config = dict(
    arch='dit',
    model='image flow-matching model',
    dataset='cartoon faces',
    train_examples=101725,
    image_size=32,
    horizontal_flip=False,
    conditioning='none',
    objective='flow_matching',
    cond_dim=256,
    logit_normal_time=True,
    norm='rmsnorm',
    activation='star_relu',
    mlp_ratio=4,
    head_dim=16,
    fused_qkv=True,
    qk_norm=False,
    inner_norm=False,
    patch_size=[4, 4],
    layers=8,
    width=256,
    positions='learned',
    optimizer='soap',
    beta2=0.95,
    lr=0.0026,
    beta1=0.9,
    shampoo_beta=0.95,
    eps=1e-08,
    precondition_frequency=20,
    max_precond_dim=512,
    one_sided=False,
    adamw_lr_other_params=0.0026,
    grad_clip=1.0,
    gradient_centralization=True,
    adaptive_grad_clip=0.05,
    steps=10900,
    batch_size=384,
    epochs=41.1,
    lr_schedule='wsd',
    decay_fraction=0.4,
    final_lr_fraction=0.01,
    warmup_steps=320,
    weight_decay=0.09,
    adamw_weight_decay_other_params=0,
)
Rows from block 2 of a small image flow-matching model, named by matrix and row number. Rows with one number belong to one neuron. Each number is 200 + 40 x the weight over its row's rms, rounded and kept within 0 to 999. All counts start at 0.
After each neuron's rows are labels from the 100 images, of 14848 (inputs lightly noised), where the neuron reaches its highest value: "peak at" is the part of the image that holds the peak. Only what is clearly more common there than usual is listed. The data: cartoon faces. In brackets: how many of the 100.
# fc1: MLP up (model.blocks.2.mlp.fc1.weight, 1024x256), inputs 172-255
# fc2: MLP down (model.blocks.2.mlp.fc2.weight, 256x1024, transposed), outputs 172-255

fc1.493,276,246,267,227,169,203,242,182,289,251,228,200,213,189,192,196,139,205,189,128,187,183,187,182,215,180,258,141,124,236,227,265,228,217,206,182,191,219,167,157,120,89,149,231,195,179,240,180,162,184,229,184,180,190,250,190,155,201,168,246,215,233,170,197,209,198,199,165,223,190,127,223,161,223,233,178,199,194,200,229,213,129,137,266
fc2.493,220,214,213,172,232,185,232,199,91,200,146,212,146,219,219,185,313,240,203,175,167,200,185,222,187,191,140,202,196,194,238,205,208,197,198,134,216,196,153,209,258,303,176,242,208,191,169,185,211,176,174,211,219,153,141,189,211,194,185,277,162,226,161,215,264,216,206,233,184,197,194,319,202,166,280,165,256,199,189,195,244,254,185,221
peak at: middle left (37)

fc1.220,204,257,265,172,129,200,158,152,183,125,197,205,257,207,201,166,182,236,181,274,200,276,228,175,205,191,242,203,191,144,205,224,136,251,217,234,156,189,219,255,189,160,183,179,209,207,134,204,138,273,223,153,212,169,226,196,96,222,257,199,226,199,255,139,200,205,193,115,191,240,214,216,216,262,268,205,143,177,187,176,267,211,210,181
fc2.220,215,164,174,204,260,213,205,257,199,187,162,218,232,291,207,243,173,254,220,235,164,329,133,221,203,226,215,184,229,210,152,145,239,214,273,251,166,234,222,220,239,284,228,242,192,166,208,211,186,148,150,241,141,129,162,158,188,205,173,238,322,171,214,264,230,167,220,188,207,225,204,182,201,214,142,241,222,206,148,223,258,137,244,240
peak at: middle left (32); top centre (27)

fc1.338,184,196,192,234,180,192,244,104,287,274,194,205,214,139,187,197,227,169,219,198,200,295,137,160,222,185,191,179,170,170,226,177,234,191,246,198,178,135,168,148,222,269,200,198,206,234,192,169,208,172,205,197,143,220,208,187,140,192,167,198,228,209,211,196,255,214,180,237,244,128,138,221,236,201,267,188,213,217,237,258,265,230,185,289
fc2.338,166,245,172,252,181,234,254,260,92,178,200,186,284,233,158,211,203,184,227,203,150,154,235,271,226,162,228,205,184,174,195,162,238,197,175,245,309,268,201,197,201,119,182,208,143,234,226,269,205,190,179,236,196,113,181,191,155,196,174,176,163,191,163,230,198,230,202,201,194,256,213,212,227,183,186,206,198,164,253,231,180,161,274,217
peak at: centre (67)

fc1.52,250,195,215,209,214,241,156,254,113,246,234,192,157,227,160,174,207,231,172,169,285,147,218,179,185,220,260,156,223,223,203,256,199,223,242,213,197,163,213,254,152,208,141,269,238,196,236,188,218,246,155,222,250,244,200,185,165,147,149,200,278,238,200,253,205,117,208,194,157,163,141,223,144,198,243,184,205,207,157,301,195,199,154,199
fc2.52,252,202,218,171,197,236,186,134,267,187,180,155,241,221,190,283,168,259,191,210,265,161,220,185,233,166,187,203,160,177,231,190,218,202,231,169,168,249,265,181,256,185,234,251,97,273,180,141,194,237,249,144,203,229,210,248,305,174,195,195,177,143,134,263,195,214,205,206,217,152,131,274,80,200,210,148,187,155,270,178,183,239,186,165
peak at: middle left (60)

fc1.90,173,182,176,186,303,216,225,101,229,184,220,216,225,190,232,200,198,174,184,222,262,128,201,246,194,171,209,315,264,198,252,145,182,222,145,221,218,157,181,113,325,161,238,208,187,174,228,99,175,228,222,186,160,237,200,181,200,190,177,176,208,172,185,167,181,232,184,216,196,194,230,229,182,153,255,181,213,158,210,203,200,208,178,225
fc2.90,203,259,271,222,264,225,186,192,175,180,174,187,215,196,271,164,174,150,202,228,245,123,280,157,142,212,219,235,217,180,184,88,158,228,224,193,157,182,230,157,127,215,251,225,189,265,225,90,275,202,156,216,193,259,211,173,184,179,221,231,225,214,215,234,185,201,184,225,156,172,171,250,196,224,247,214,158,233,195,223,204,228,164,193
peak at: bottom centre (55); centre (33)

fc1.364,179,138,232,182,177,237,206,252,224,228,172,227,115,186,179,213,210,194,224,194,231,238,247,216,167,215,210,187,170,146,262,193,206,249,160,156,186,172,209,236,145,225,204,249,146,227,207,154,81,214,206,284,237,235,229,133,183,232,145,188,221,144,205,259,260,223,218,197,194,200,241,243,212,203,188,257,129,244,222,267,191,254,196,215
fc2.364,176,148,144,228,235,231,173,180,242,136,228,220,280,202,226,139,211,233,179,162,244,218,214,183,180,220,172,127,209,187,182,235,196,177,192,211,254,193,188,180,245,216,204,190,274,172,180,191,236,193,146,152,186,312,247,168,178,239,176,159,168,186,207,173,182,168,210,187,174,275,234,258,207,211,216,210,200,273,245,169,169,178,232,157
peak at: centre (83)

fc1.221,241,230,137,213,188,209,78,160,264,139,254,191,166,218,201,153,194,230,166,282,194,167,211,222,235,235,217,193,245,258,208,212,198,189,218,224,149,220,206,209,182,243,224,131,213,183,153,218,205,179,107,238,246,161,118,171,162,183,238,219,185,193,261,180,214,178,233,304,237,190,201,161,188,205,154,198,183,153,160,146,198,251,232,231
fc2.221,237,226,209,139,137,246,64,127,141,216,222,227,185,225,199,213,193,149,236,164,205,168,157,198,172,213,235,181,297,180,228,197,226,212,156,136,171,142,224,239,200,121,144,214,119,186,180,196,168,124,223,178,144,209,282,209,210,188,158,180,189,250,256,166,229,182,182,147,238,227,173,208,163,155,209,220,231,227,195,262,185,202,264,273
peak at: middle right (90)

fc1.468,189,195,223,216,174,194,196,117,178,198,194,171,204,147,223,263,193,197,251,242,208,234,182,201,216,199,162,204,128,229,204,292,180,239,164,181,206,205,162,139,223,222,253,240,212,270,143,155,158,220,199,267,199,237,166,224,156,212,220,145,245,186,231,148,186,192,196,163,219,229,227,189,185,256,183,213,218,220,297,271,251,193,258,245
fc2.468,199,258,214,226,243,202,141,299,250,177,224,208,172,169,217,205,234,245,145,219,183,241,146,231,171,217,211,181,183,134,169,296,221,336,230,142,194,158,167,153,163,180,178,217,219,232,287,193,242,226,226,149,191,209,162,138,248,215,166,202,160,271,263,160,186,190,247,263,204,236,226,181,183,117,185,208,184,187,190,181,240,203,178,129
peak at: centre (55)

fc1.574,113,137,168,222,223,179,191,258,181,155,203,232,185,212,138,222,188,143,173,285,228,171,149,242,176,210,246,171,249,246,193,143,197,222,230,103,175,243,223,193,250,223,216,144,139,249,195,208,197,196,225,183,209,180,161,183,186,154,151,254,158,223,135,148,229,278,222,91,219,144,230,201,147,165,189,210,171,166,196,238,221,231,151,191
fc2.574,143,266,136,210,216,232,159,73,214,206,235,182,201,197,104,219,215,189,175,201,209,200,247,195,149,147,210,210,223,199,219,152,181,261,214,135,228,227,230,142,234,189,224,158,251,230,213,208,180,194,124,204,182,277,183,190,221,189,171,188,176,292,223,152,165,205,249,205,218,160,166,278,272,250,168,207,220,237,240,153,227,204,211,217
peak at: bottom centre (93)

fc1.753,164,276,206,107,346,204,200,228,198,182,242,227,234,228,212,125,211,201,177,194,135,231,205,209,250,155,224,178,204,224,106,136,107,185,188,221,197,206,261,212,230,164,131,187,155,213,177,201,165,177,226,195,250,184,166,183,219,214,204,133,210,254,209,228,189,190,133,227,228,185,219,216,208,241,200,132,253,256,160,163,188,135,187,256
fc2.753,109,210,194,284,267,153,169,183,185,154,165,206,187,208,260,145,199,201,196,175,148,214,143,206,169,249,190,209,205,120,159,218,270,227,176,217,136,187,223,197,191,256,273,193,229,193,222,208,258,246,167,180,156,224,213,208,143,220,146,125,176,201,199,211,176,190,264,201,255,195,206,159,134,174,181,129,165,259,220,245,202,195,247,162
peak at: bottom centre (51)

fc1.614,259,132,182,218,206,209,255,185,196,204,202,269,232,120,243,227,148,249,212,168,219,247,188,246,254,210,167,178,262,159,187,160,115,280,221,281,296,246,146,166,177,141,209,205,205,246,258,204,191,198,87,259,139,160,204,219,260,268,192,177,225,189,248,176,174,245,218,204,156,221,127,182,237,294,157,229,218,165,132,120,268,193,247,201
fc2.614,212,164,183,245,193,220,177,192,207,161,185,203,197,150,271,278,203,244,131,175,223,173,311,192,220,155,128,219,246,214,244,173,137,318,206,341,173,198,151,174,246,206,203,220,252,191,192,225,173,235,198,188,183,210,221,177,180,181,211,119,199,195,194,215,243,232,225,259,231,151,167,222,211,214,248,169,180,174,246,180,236,196,206,135
peak at: bottom right (70); middle right (30)

fc1.209,263,184,162,159,219,168,304,220,175,211,164,232,254,195,110,210,138,169,159,212,153,210,239,197,179,221,209,173,240,182,172,224,193,200,206,183,234,179,241,116,275,243,182,191,232,200,235,192,190,121,224,189,206,218,195,201,196,246,178,216,117,218,202,169,206,253,189,130,167,179,195,187,195,201,151,244,210,195,251,228,161,222,154,91
fc2.209,218,142,228,216,235,225,322,180,237,178,187,180,227,228,105,208,202,165,283,189,108,198,152,164,197,183,139,263,208,196,191,231,215,231,201,121,210,169,258,134,210,148,199,215,182,226,229,179,219,75,161,219,248,162,142,190,174,213,258,206,254,183,159,256,213,131,144,252,218,232,160,191,237,174,188,157,161,189,141,234,238,147,200,236
peak at: bottom centre (40); bottom right (33)

fc1.508,234,238,163,214,259,256,199,190,288,174,188,252,197,192,179,175,206,208,164,207,194,191,177,181,223,226,222,184,182,111,216,229,221,169,127,195,221,153,213,204,202,218,187,157,219,228,254,215,200,236,233,275,249,242,188,198,225,280,194,186,156,180,190,147,226,198,189,182,263,176,281,255,230,200,225,237,166,198,195,197,255,217,258,257
fc2.508,198,193,207,151,122,187,204,195,154,236,181,197,190,183,176,207,187,162,201,175,185,217,175,176,193,242,270,271,162,237,219,246,185,267,239,183,174,176,184,183,110,170,171,193,194,168,205,202,213,288,251,173,167,219,203,203,159,205,182,231,301,202,208,202,226,229,189,175,291,298,192,166,232,245,202,243,145,237,196,208,230,191,164,237
peak at: centre (25)

fc1.564,269,220,211,245,193,192,159,280,249,259,201,267,292,177,217,190,238,188,246,207,269,126,136,159,209,210,165,231,127,280,209,214,215,156,207,239,172,160,252,169,209,193,167,207,166,175,196,167,203,185,163,197,197,172,186,138,249,185,162,216,226,177,203,236,285,203,205,114,242,102,183,170,192,248,184,181,186,186,245,131,170,227,177,272
fc2.564,178,236,211,186,183,185,193,243,139,239,243,192,240,189,237,234,211,271,301,206,199,224,251,225,190,226,206,172,249,181,151,204,178,174,136,199,156,237,199,209,146,249,192,221,130,204,193,202,217,211,178,157,116,153,261,231,199,202,209,178,216,255,285,224,81,241,207,206,217,151,244,230,238,125,182,272,206,238,174,194,173,302,222,177
peak at: middle left (52); middle right (25)

fc1.715,257,164,194,230,278,218,187,221,186,139,194,213,220,208,240,175,236,234,211,241,190,192,175,231,196,187,224,227,198,213,239,216,258,216,196,224,288,175,239,243,222,168,328,227,228,214,185,202,195,211,182,227,265,130,162,247,123,218,253,117,204,207,169,159,144,272,196,143,211,230,105,172,249,161,223,163,200,147,186,228,228,152,248,180
fc2.715,165,119,159,136,233,153,212,188,153,171,210,179,188,240,196,95,185,237,237,212,220,206,221,200,171,236,101,189,205,173,176,166,206,308,239,216,216,235,231,238,146,256,193,132,171,241,219,202,166,311,208,220,163,184,242,218,265,189,173,175,223,221,127,216,223,103,201,195,246,253,200,144,242,232,182,233,181,211,249,230,243,256,134,197
peak at: centre (38)

fc1.277,288,178,185,270,211,190,215,214,132,228,215,173,209,284,224,172,184,158,224,135,146,163,173,224,177,206,192,244,173,155,212,158,210,209,204,254,161,235,168,253,211,203,195,200,152,210,156,243,240,178,82,208,216,177,153,230,219,209,251,189,218,156,128,292,171,148,163,201,171,243,154,183,252,215,181,200,202,167,185,154,175,187,186,235
fc2.277,257,211,239,274,183,225,181,206,230,238,119,153,125,200,244,249,164,218,201,177,221,159,244,254,195,197,210,179,188,178,210,158,214,215,197,297,231,188,158,162,183,225,168,220,220,139,174,239,237,218,208,177,242,204,231,124,236,130,248,154,159,255,140,224,179,181,212,193,262,239,170,226,190,224,148,203,218,211,209,230,238,260,260,210
peak at: bottom right (99)